config.toml
encoder_norm_position = "pre"
decoder_fused_qkv = true
decoder_prefix_bidirectional = false
final_lr_fraction = 0
warmup_steps = 170
Rows from block 4 of the image encoder of a small image captioner, named by matrix and row number. Rows with one number belong to one neuron. Each number is 128 + 24 x the weight over its row's rms, rounded and kept within 0 to 255. All counts start at 0. Numbers have three digits each.
After each neuron's rows are labels from the 100 images, of 14976, where the neuron reaches its highest value: "lies over" is the class under the peak. Only what is clearly more common there than usual is listed. The data: cartoon faces. In brackets: how many of the 100, against the usual share in percent.
# fc1: MLP up (encoder.blocks.4.mlp.fc1.weight, 512x128), inputs 64-127
# fc2: MLP down (encoder.blocks.4.mlp.fc2.weight, 128x512, transposed), outputs 64-127

fc1.25:099109122125158118102137137125122101144167103135116127124129078122164148184132134123146146100121138135138043128131086141138120153114136134128114126129126119121138104102134130099176158114112167
fc2.25:143127097089138117129146142141124118158159144131100120135138165161131126132139093092098118117179158122135141097080098137134120110158105134107142097128102148113125130173112116147134120138098118
lies over: glasses (57 vs 0.7)

fc1.430:132147134120131127076140081099138103174166103100105117090137096106129131170100093126192168143119149113142086159087137142144158123041140131131150155139121129123128092124165135082143120152127150
fc2.430:123137161128180147141123117097162142119149114111092114153135138101117130123097178132145110131103128105086131125108098181130153099138145133070127109100147160128093172116133100102090086154143148
lies over: backdrop (95 vs 62.4)

fc1.183:141111136184106111150111148122071157163179115159177146113118156136105191126148096136131124116115070123129073124135096111135125108100141166141099135159131095123123140138126148142132126174141077
fc2.183:166109123143090138148107116107134123122105133137112098139148104166144058086126098141140079122087127122128177108131126119100114105159098117103150075142145098112131129111130148122119117171150090
lies over: hat (95 vs 2.5)

fc1.90:099132178118152113122121137114123110091097108074137115159122116113159122154151088130135125160113138134187137118107151132140131122136150120114147114127140104132113102143143158129139111155081169
fc2.90:097180152101110167137153143102148112101120138114146109160105125125147134122132110157108163120111179097117110138102142149153118161160108125106156094171081124127114088132131144107112104166093135
lies over: skin (37 vs 15.6)

fc1.477:135115152126116133095157144111123130174175113165149144128120145087160156138114100117189130049100118145143111078129161127156150154120122114130149154116161111140130119094136125138181187128129123
fc2.477:146148131117140097119155135102145138108180129128101138147116128124133144144140159132159128144133139148140162096117138133143127121126101124117130105114149150092155128142090140107106143110139086
lies over: hat (82 vs 2.5)

fc1.334:093127173123152120121132124085118133138144148159180110116091185097146125121118091125134098139094183104101102119135144165153116114102145157148090105139110119107150114142155145136100119141112146
fc2.334:121176180111109109112111143126182104173164118143126148136123145079146152101117147119117112144142161113100142132150109151135136154118150145090131129120090114104094124146124138114094141136144091
lies over: mouth (67 vs 0.4)

fc1.259:106128132102149119135096138091161123114153145126204142111164176103103101129124103159125151124099133132163132136122123081150134163112149124131149117139107109184108158125121132128157129119138136
fc2.259:127124113101102178079093125128168149130139144153113113126125150103088139138134135117129117128091144127120171114104114137119136131132069105146139120128075121146169124119124082169103151174168116
lies over: mouth (89 vs 0.4)

fc1.106:132116153127087149104115141137127107113112130155194090134109101123112199131111134146155125123134125123119118135097137129166212125081104141151174185118139138143136086143159118146140159133175128
fc2.106:082105147135119159110136142112138114097104155170119094144170110117092153137151110123138135146121145115117100154080121124134139097119070123140164185120146108107127094145160130172144138141154133
lies over: backdrop (97 vs 62.4)

fc1.369:149124131119139110125104132117102120137126104114139173123117140081170160104168078122111177091119122115130131110131158101106085111097169149147147117123103135141154142133136110122121107108126162
fc2.369:098114129120157129133077124159108152118127127127132145109118127124122163128151122105126152133089132133124135106165113098131115123103146147143145150161133125150168120138099066110120133073153084
lies over: hair (87 vs 9.8)

fc1.231:150148133127129180128147102129121128128089090157153156151117164143142140130157106137116140121081151108163080141113147179137131142138143159131118127135148156178192120131136178106124152120141132
fc2.231:147117121142124133131096118123160105142173147112095095150151142168134139121096118111131177095114155112122174135104129128114150175120125135134139080132096125100138121124111124137144133102145133
lies over: glasses (83 vs 0.7)

fc1.149:148138162146128076107157105104123072108111177132111129126100127114161124184105117106142124131128136117112045149119113115116120077096122158105112133127130130142135166158162123110126136115108124
fc2.149:127121167139107123132095157151116076102099166115107130113141149105163138100114094152146143068130137131091158162133165126091119157140150127128123132095112139100089103144116117139130110156099147
lies over: mouth (69 vs 0.4)

fc1.415:127124104127115095142120151130071117127122147120126095113116185081136137113132093173127150175078104133117074160158131113092113102107196139158130127134113128149104144136136136110107147140135117
fc2.415:132160122151167086082134149145117109115128146156130126112136141119177150118075154144122082126144105142139140149149114086121083115169141118135162127158104143065139114133163100129144112135150105
lies over: backdrop (100 vs 62.4)

fc1.377:049088103110155081084128096132106120134161117086132173098120129121119124162163153127141121159103153125104131114136107095167090123110106140156133146096163129123164144123118132113129150116134141
fc2.377:149138125092149121091110161117150111100171148167068148173106170141124128152107101129123097111182148125137124120112099127139170171128090113096146143142147119126117109078112111097090128128143136
lies over: eye (58 vs 1.4); skin (35 vs 15.6)

fc1.147:127183150141088124149135149143125082125108090103151132095104173157157138119140057116122134138104129119141086123076131162157125139088140121146106141134077156158101155128105132133152090165126106
fc2.147:091106133159115176143111136186098171155127066119143149119124149128138153130122102140151109150104138158145147137141117123089103146107167110182161112091119124157139149128125109175144109128113153
lies over: glasses (73 vs 0.7)

fc1.343:148127110157113128101092108142133134136134158106095114113089114113184134162161086105126152104117128139104123106122126146164132101113155155168110097123152120145148144151132123127158155114112096
fc2.343:140107110159107114113131122150136109142176102120100149089125106148123122105156116122085164115106155139167151138156121117101125099142154166158045111112129142132107142138143140097143110073176144
lies over: hair (92 vs 9.8)

fc1.245:077146142115127136105106073106138157121111094146115126124114121103156193110092118115177124133121122136162103140113124116166160138118142179158128153089136142138082113117173134137124093160165121
fc2.245:142158165135132134072117132154164139123151113135103098138169091094175104080113113107097118140148138136121122145148120160127132142159090153106139118118109139146118115167130129128130155143122147
lies over: skin (38 vs 15.6)

fc1.441:139159150138109122148113125119161109077140145106159119137121150138119100140146068110161133112108133085098096116118137114157153142111137113127133115125145155134112111089171133102164132112151128
fc2.441:128140167128085173133137126093165166117098109103096105141119090183130100129138119148122084156161098131106125179111161146130084174119092119106126123121092141144164138167150156101114156108105132
lies over: mouth (54 vs 0.4)

fc1.161:107094157142117101162142102121137152107117103085153155136143119104183157096160108143142082166105083131142146155104107099166135105086153120108120135110150103161130118109188129129149105119137120
fc2.161:135123131137128100130177120154110120091117086134121067132170141113116135119158126097165124122106105129107133135132135157157096158127142140135140148127177122104101085156188121159132122129130142
lies over: hair (48 vs 9.8)

fc1.206:115155160158078115118099161125168123150163159117105148103072168133176137131110085123102148154125137094160129089110134104122137104107099120131156118141124140130131112111146113122132115133160119
fc2.206:161125132123070090103111143115147080137123184165111151136104135163126144121112146168087095124122125120091130168101127124135126059146115119117110092099093130108128158088128112162131119084147135
lies over: backdrop (100 vs 62.4)

fc1.333:116134171107126116097151141095144139121106124120173140094076136137100133123115113123123145140138157109133137048159142141130109159100092164139140080124168166127127109111107107125142108171092135
fc2.333:115168124112093122136110143145109106145139152153140161160156096169150121109154136105146109159130151146105135119142114122147080172127114125193106126155145131107067116147143104121153089151113162
lies over: clothes (49 vs 6.6)

fc1.33:108149155143156149092121112095145114118150137104141114113136139125107105149155114185148099105107129153150138107124134121152143166127131126132147128148178162110137122127163102131152169099121074
fc2.33:171110139124121155124191140102115164116141131111141114137167095107091127124108132099191134160148099144141100116147140122135162163128084098103133153099143079087100145139130169090137113122147084
lies over: skin (72 vs 15.6); eye (27 vs 1.4)

fc1.358:117094172157106105125087147059125149164148140165127113122124124134132147137124145119177121089142098146128092085095109112110141088124108155152138107110134091131157155097117157133165156145112109
fc2.358:163100149105099117184116127109136122118177122153120126158123094155148111140123120117172115126140145172128161119129141121116100085086132146117096152139150135110158099090090163150123136156114133
lies over: hat (99 vs 2.5)

fc1.381:111143119117087118137092130055097107149165126176137161115123127111115141140132111120194124115082119199138095080134139148123133116144100146144141138157166143117125115097131097123137131155098162
fc2.381:120141130129128149139109123119180138117112148144100147151118131165119124097114117148169098088080142107099148130128124142108123106126111091093096108119187115103167126116076133121152149148150150
lies over: hat (60 vs 2.5)

fc1.376:133094161090104106176111152096145117092119124088157115107137138116127103148127115114157173103104108101135105133057131117128126091107130111139143143126166163131101149094174107110158132158113117
fc2.376:120118121144073113196165153132113068095096129096148130125170166133118112138110156125136157098139131127088066112111117145153111149097144125092126128124093146158116111095149163058137164122115119
lies over: mouth (60 vs 0.4)

fc1.222:063134142126151164147125135100141133151153163169108166135123133093156167133165116062129139143108133111130134125123134149143097128151122156121114133114160116158114103108175112145132171173123176
fc2.222:149102126131145099081081144139135095128105138144118137134125128150107135051141145105139151100154133087133120156144146077154144134148116113142148127123121175106099149141142081109115126129156124
lies over: skin (97 vs 15.6)

fc1.439:137092137134129127131090150117096130154153139145145106141119144121134222114114125138184111072124133141126081092115124101163143125111096174108110149110144135144131117122141147116171149157117153
fc2.439:168081140132104131160135159084133160116192153098154143148159154167159107120128145108171078164121173127120127114095163105120091081121128122088149128120172116092142091119127144080120134143121128
lies over: hat (91 vs 2.5)

fc1.103:103125145126135114139114161115125153114103120147159132112131142130116161132094128119178098090114109185123124106119122105151129130124134176126140137162154089155112112062138118121115104133143157
fc2.103:150124115154153144169139101126151130116135132171111086170114165149137115118173131127142098123118166122099135103117155113140103113093121112119118159141140124113116112106127145122124107171132093
lies over: hat (37 vs 2.5); hair (27 vs 9.8)

fc1.61:156120172108129118145078184116139165142132123120133113088091125170154125166117087107119153146099154110127107098089164146156124106153118162142160121071128137119127119122171150115153111162120105
fc2.61:091131145153139144142105139121125075147110184154107154122151164105146143169146112125142129126108113118148125160098124129124143101135110116131109122120126153119174136093131123106124095113155133
lies over: hair (31 vs 9.8); mouth (29 vs 0.4)

fc1.246:105109113114154139111120078117143108146125128137182078112086153154161122111135155159130090102124124179173142131109119122106104094114164113163104157115140109151116125096126145095146164140133115
fc2.246:160145125133128147153104095116131144160124112136147075153130162147132087149150121109147119154130131113124173129164138139134154085158141138076151115129104107161114137108121111125164133125100120
lies over: skin (36 vs 15.6)

fc1.447:140111163095112147137110147151157124142131121165139122111091136145148157139126088160147146130110174131081105143091116155134150097118128124120161179123094101119140147079139121141130150149118132
fc2.447:128086104148063113115078146113114126099135169138143136110095131131107109138121164105133137151129162121119115116087134132108145118137156115090105108137130151124126135109116183079130107163097143
lies over: hat (69 vs 2.5)

fc1.283:128156137140127139134113129058115123091132182139107126130113115129115099132119109124116103100085129139107156156118167140134081124152161114100113117116167115135095092096116107122174128116130093
fc2.283:131098158111074140155191112103144143107105101120146111174116110147133100081144135138143089151154114119105105144125107092134091131115163140135119112129173117126151139114146137130128169109131112
lies over: mouth (62 vs 0.4)

fc1.70:147154177125109126122118144068106100162112136105145135108112172108124147126110111165188116101131100141181089062135147119103140091131136146144119167153112128126135150113124147112132130151116145
fc2.70:122063119130173085146152154169109127119133147113120141101146099136139136130133146146167138095097161159093107163109141084162125168090115160086134133121119134107153124081129150111096094154170128
lies over: hat (84 vs 2.5)

fc1.215:105103115152134129139128182120140153171188124135138162074121140110158163164083119121151120138124151118129092113142137139147139168104103119141120126108111113136069147088125154109142152114116125
fc2.215:123135130116123117175115109092100131119157124114148100124137157125136144115156142120135134113161123100097152104127103194107089144128152137076093111108096101135122077109160138143148135131116118
lies over: hat (50 vs 2.5); clothes (27 vs 6.6)

fc1.458:160130129089140178147076110115117143148087105153130158151149110149085154159120157136090125107097153109171106135154137131113124110089120149102146089106151167134124169140153120154101164100140146
fc2.458:077092109159177098167135132114147151127126155092151144103125114179097113116121137150108143093104129154082086150092142168140144145117106140110164161134092123142134115107130129091126122133096137
lies over: clothes (62 vs 6.6)

fc1.71:105143113116169169097125154109146126116106144115173183089153173124117139137137146122105114108110101142121146087113101143110141089128160120128113143112141114106110128140116135089103128160190122
fc2.71:126189136126162150098097130149154154138140173135125130124121117133156149165144114147115147124099147131132125144096090124149146147161122124105148092153096132115128140166086157082103141158130110
lies over: backdrop (100 vs 62.4)

fc1.347:111122172137153131111063121118128113148122136089109162120139091116140178146138088120111141110137135132126097119127130102097169103104181190136126093105135111110113161106116136097193124147112142
fc2.347:158127116120126106125139107128105158159121137146145170133149112141180135116116134128137102127110097143140164132114126056126154081116176128129143113121104113133134133080130140092128142088121124
lies over: hair (91 vs 9.8)

fc1.225:069129131117138157091132158073137091168119115133144148143084114099154167140122112147141144126129152107139075150115134124127151123151111170136160113125076110129116144141148099153109107128115114
fc2.225:136136094124126088105087114143128135166121093122134101110109088116147129143115124133135134139172122133133119168155143158126108125115116108125165163154099160117148118122101106146176082126123168
lies over: glasses (42 vs 0.7); hair (26 vs 9.8)

fc1.319:109113156128118128124121143126133130124157177142158108127130138147150138106125125110143102096116098131083140090095150079184105130128112130133131097129135103129152118116137121119156155129129102
fc2.319:187122136109131119160169130151116192073178115114122125156154150124134109146106159127167081143114097145115137115117134103156127140113091096110122140103167102106131111134106112099129145124138116
lies over: hat (33 vs 2.5); hair (26 vs 9.8)

fc1.425:100163116136116122139122121088139162113175148126135147108159152129122155119078137118102088185135140109128182149138085064124132127112104150101086105113080115157108109135133094145153126165155146
fc2.425:155125111123112134106137134120119135103109126134125159194129115129119122090163152150150081074093079110130107122114105144108135126139171099126103124131118077094128134123127114105128146109194105
lies over: hair (56 vs 9.8); hat (29 vs 2.5)

fc1.26:099083098151137140072126111139122143124153153144105116065095133126135097163127121158113106152111159144148117109157123131139164152124100160110111100106121091131133105116162128133195103131140160
fc2.26:119151143127092114107129146116123113125182124134103100142126105166115065165107101135150119139088119110157118101118178125115144131142137114136153114152093165112126148139114114123145130176143137
lies over: eye (41 vs 1.4); skin (36 vs 15.6)

fc1.379:107132165089164128121146099152089091091137143105133152127163112140122165149170102091092147144083165133147088129131167134135135111131106127117127120125153118140080154135145108125130120122109143
fc2.379:133118163113071129138107164117074102114132154107148081159156138145160145118146125143146145107087164116095104138068129120174077128116131145128123116160126118108124109094103158142144116156109184
lies over: mouth (60 vs 0.4); skin (38 vs 15.6)

fc1.180:143100133133088163104105160136133164142126160095171150134121101120151197142090121148141162102116140157120136118141105112176166157102109197150120131111095148135138131129126139112140119137119126
fc2.180:091096119108105145095129166136143123126161144100141119140117120148158166105102115110135105160139188116121119129110133117161087137092106129120086139104123119102166100153134153125114142134135140
lies over: hair (98 vs 9.8)

fc1.371:128132135123159135097117140096103143110098153139144178130145108095151095179118128167114172104138132164129105120081158101138127060091111184152165117110160125150116140153116124109150095126127106
fc2.371:112120126084121141105135144122073107123085135106125108110130132151141103125149167130128080162117124142104145129145132137143117131107187138107142136184106104130132119122118132161131115131139146
lies over: skin (49 vs 15.6); mouth (32 vs 0.4)

fc1.406:102157160133133152138168126109131141145156151107150141106098134086142114151145086129151108079087137144126104096114161144135166125138164111143124101132114107138133123137156102135113161153119144
fc2.406:097118116129109100112093111144132097171098165121151124133121163171163098082153119123135113144138148161124134146136132159123149107162113095107120102094074116148103139134136092122117112114090129
lies over: backdrop (100 vs 62.4)

fc1.235:110132135127171093119118125130165141156122161096178109121119116088153146168058104122113114085060122160134127106118088140107128092118140124152127108137137082168102138121126126130139145122157134
fc2.235:143129157100107127108145083107118140093149131132124179137110080134125098101186099102096117113126116126144140100119108143124185159100150143123190110154093121120144147118127090140124139153105089
lies over: backdrop (100 vs 62.4)

fc1.66:168154114108086126091133157101104125112150160146169116137120150122144126148139096101157097100132136127146117096105105091111183091170107111143117140128089148129130137099107101122150137159161155
fc2.66:131108081113143151119102126143140099132090125133124115111141105160148167168096112105103123125084178119088149146128128119158134118132094127125109123109109160133143149085139079114113108119144152
lies over: hair (48 vs 9.8)

fc1.145:143147103145119115105103086133117139134143139102137083100093140128101163193085111136113153135108070122138084178135169085114112116122114129104126154108182152117151142170131132111143133142158106
fc2.145:140143150107175110119153136113161126112131114124167133164136118115104139113140121128122091099166106113133115077114109133124123128117094137148121103127123089094082134092105144079120160108135146
lies over: eye (78 vs 1.4)

fc1.56:135133132100108140151123140115115167106177158107116115113117130113142134122131117144117122164087072110115084101128110175130129102095097169120135084122130118133138091142150093095153155136134120
fc2.56:168136125100130090137131125121095128152167128123131140144101134103076116102097116097137104095121142157118123176132115135116107166102135126098176117084149128128102118116138149154159125145146142
lies over: backdrop (100 vs 62.4)

fc1.234:087119115081112141188087140121131161115126152127134138125134110157143157115145107112096109146109144132086114191111089072109136090127139118104088090092104145133112151139142116156118163136102122
fc2.234:148080122098121140127151109146096143139137093138118131187122124125114115112089140185136105137162133126112104131091125156100150131120170157131111127195135121121150128103141157192107149103151157
lies over: hat (49 vs 2.5)

fc1.111:138081129167131106155107104116149152102168108081174145099149122114192157133138116113102134147140112161149141129112125091156143119087108151110098099152127153134108120143129153127130132151100136
fc2.111:141163137121111148118120139136107129091164115174129158157130151071133120138139134147163131109113148106108086132109117130115100152107134124135122155128124173123097124136143113140154152130116156
lies over: eye (33 vs 1.4)

fc1.284:120117147127109190114140173100147160124134160149153134132110134135116123125118089152113133165092109096149146149143170128114171084150138132141149184125131157146108152153132152095107145129139110
fc2.284:114139160115145123137155144117172149110131143151141102147163127107136140156109119161123155116151137066088130165128117126127149120151109101092139118126146130165143099107081145108100100106129131
lies over: hair (39 vs 9.8)

fc1.391:090117109140132115122144112098128130084160122110162089147130146093147169162119118135116142183093100089102115182130143111154116109117091164103178121144140119160152140110138099083100145144130131
fc2.391:137138118122164140132131135103098102098095147114152120132153122101113089148092139161148127134143171128119094117114138122149102110107130144052154105158127129097111158153128097126130139147111119
lies over: mouth (67 vs 0.4)

fc1.79:081094133146105136145111157120118154162123150143116134096102076146159174149147114129152183073143126150125105108162110102137146153104126137136123113117147094141158124111125167123156150139124154
fc2.79:160158153138073086147151150117178132145153139082125162123128147138159159138150165070131097128177195076169129087139098122129112153138102160114084104138106158132113118123142153110136129112133128
lies over: hat (55 vs 2.5); hair (32 vs 9.8)

fc1.194:075114133174098136113095149104125149142110153181106149123113140111172118111124128134160135122122106105133129058130106074144152088154107159117126135112163134154121122099132110092128133178150140
fc2.194:199133110102106115150083111117137145141139153133109141131167127127154126170135111157152143075153143127136180083151133092142140139130167128114095129098146128135118127150111118118127145148138087
lies over: hat (85 vs 2.5)

fc1.476:116151110123116153133099156102140119133116132140182142110140121150144179100118091118149150112138153180101089142150061107124157122120091113134166150115150141081127121117089175117117150154126121
fc2.476:115175118104070119152115126164160145137100163163144107115106161138122096133169112159152137127087140130108123101083088109132153100100120146107129054123124152142131094168108157141088131141134144
lies over: hat (96 vs 2.5)

fc1.281:134105113123175136102119130151130154152129127053135115110102118072121135171152115124159155128132148138113135121088141098115125154115122136156129120197189160142109168154182159101125119154107165
fc2.281:135168106133090122130112156132150150124147140124113193128127159116131118164120138150138090099099122140110117077123115133136122170159142081085132099154101122155129160159169127120084156136134136
lies over: mouth (71 vs 0.4)

fc1.339:131154078133112113137133101125114115149162116112141091086148144089151153122106104096103089142065160094139165118143140109106132107127117135150159115116137092152104133150136131087171120121129136
fc2.339:149106120131104117128090149112088118152121087140136098110085114144133099092105124120186149082116106098140122131177095180115108091122132124137150119195120140115096131110091137129154111111127147
lies over: hair (55 vs 9.8)

fc1.344:114153148128155116111087112092136097170137125124140118128120134116100135124094131129152124135143160100134093088105087107105158064127150124095137117146096144064130118168135139136111129135121125
fc2.344:149094135101143167153140113193105131155077163137110117089116154116158162135127146070118116128125116146103128116129108099108103164137178141090117163109090161113129153142097147105146149165103130
lies over: backdrop (100 vs 62.4)

fc1.62:147129136136126089102125106121111133101170128130127138073133166124150159157136129102197147117093162125100134155094119135186180117096111107096175158114146123122128142102171110140100154151125137
fc2.62:147156136095161114126120096147161110110125131102118126133177159122107104163124123112119086081115122106133104156135122161118176132133076093092134130154109139129127171175115109119103115116146103
lies over: eye (76 vs 1.4)

fc1.119:156122111126123105139067171044122134126130078135121119121139143135150120119143126099082136117133138143128149097084120116126122063140124186141125142164143141136114159113130103096122125184112133
fc2.119:090129145109127162162111138180120102147076163147151124175130122137093121153088124102109188131124134165142153156125120134124082162117122139130108148163120110116148108094079157137137140117121134
lies over: hat (50 vs 2.5)

fc1.378:125131162127074165120073134106144152134123141138115136106123141147153141141129104114117103094105122136118119105093100103125170101113152148141166103117112123145130168090146144118157101149138126
fc2.378:155119142109096110145098100126166108101132108135137102109097099171163107120123131142154135163149154119089127155095136095128152116087140150088079165114141140140145157104088169103138132136151203
lies over: hat (61 vs 2.5)

fc1.160:151134134089124144157113147160145138134136118113157143130095132104144180109145101100151143160080103145153126135119110088134139092146211165132142131146129134132155111131147109117108108126162141
fc2.160:133113069169136124124148109140114094150113166155090105158114129114115109143140141141148115104092107101125116084081141125122166106105139107133110148135181158142155100127155100124132173139147121
lies over: backdrop (100 vs 62.4)

fc1.24:134146165069114112131116154062163085152136113144119128111112120141090105135119084139107156074140162084142090123122133134109107116152147127132146139143123137083094156102112115116126100148115125
fc2.24:130067122157134139131145110174068126157086112098096147110106112099130112136132127116132118150138140161103099147106145143172096139092124147126120142120115112147148152160112140139124089110130143
lies over: backdrop (100 vs 62.4)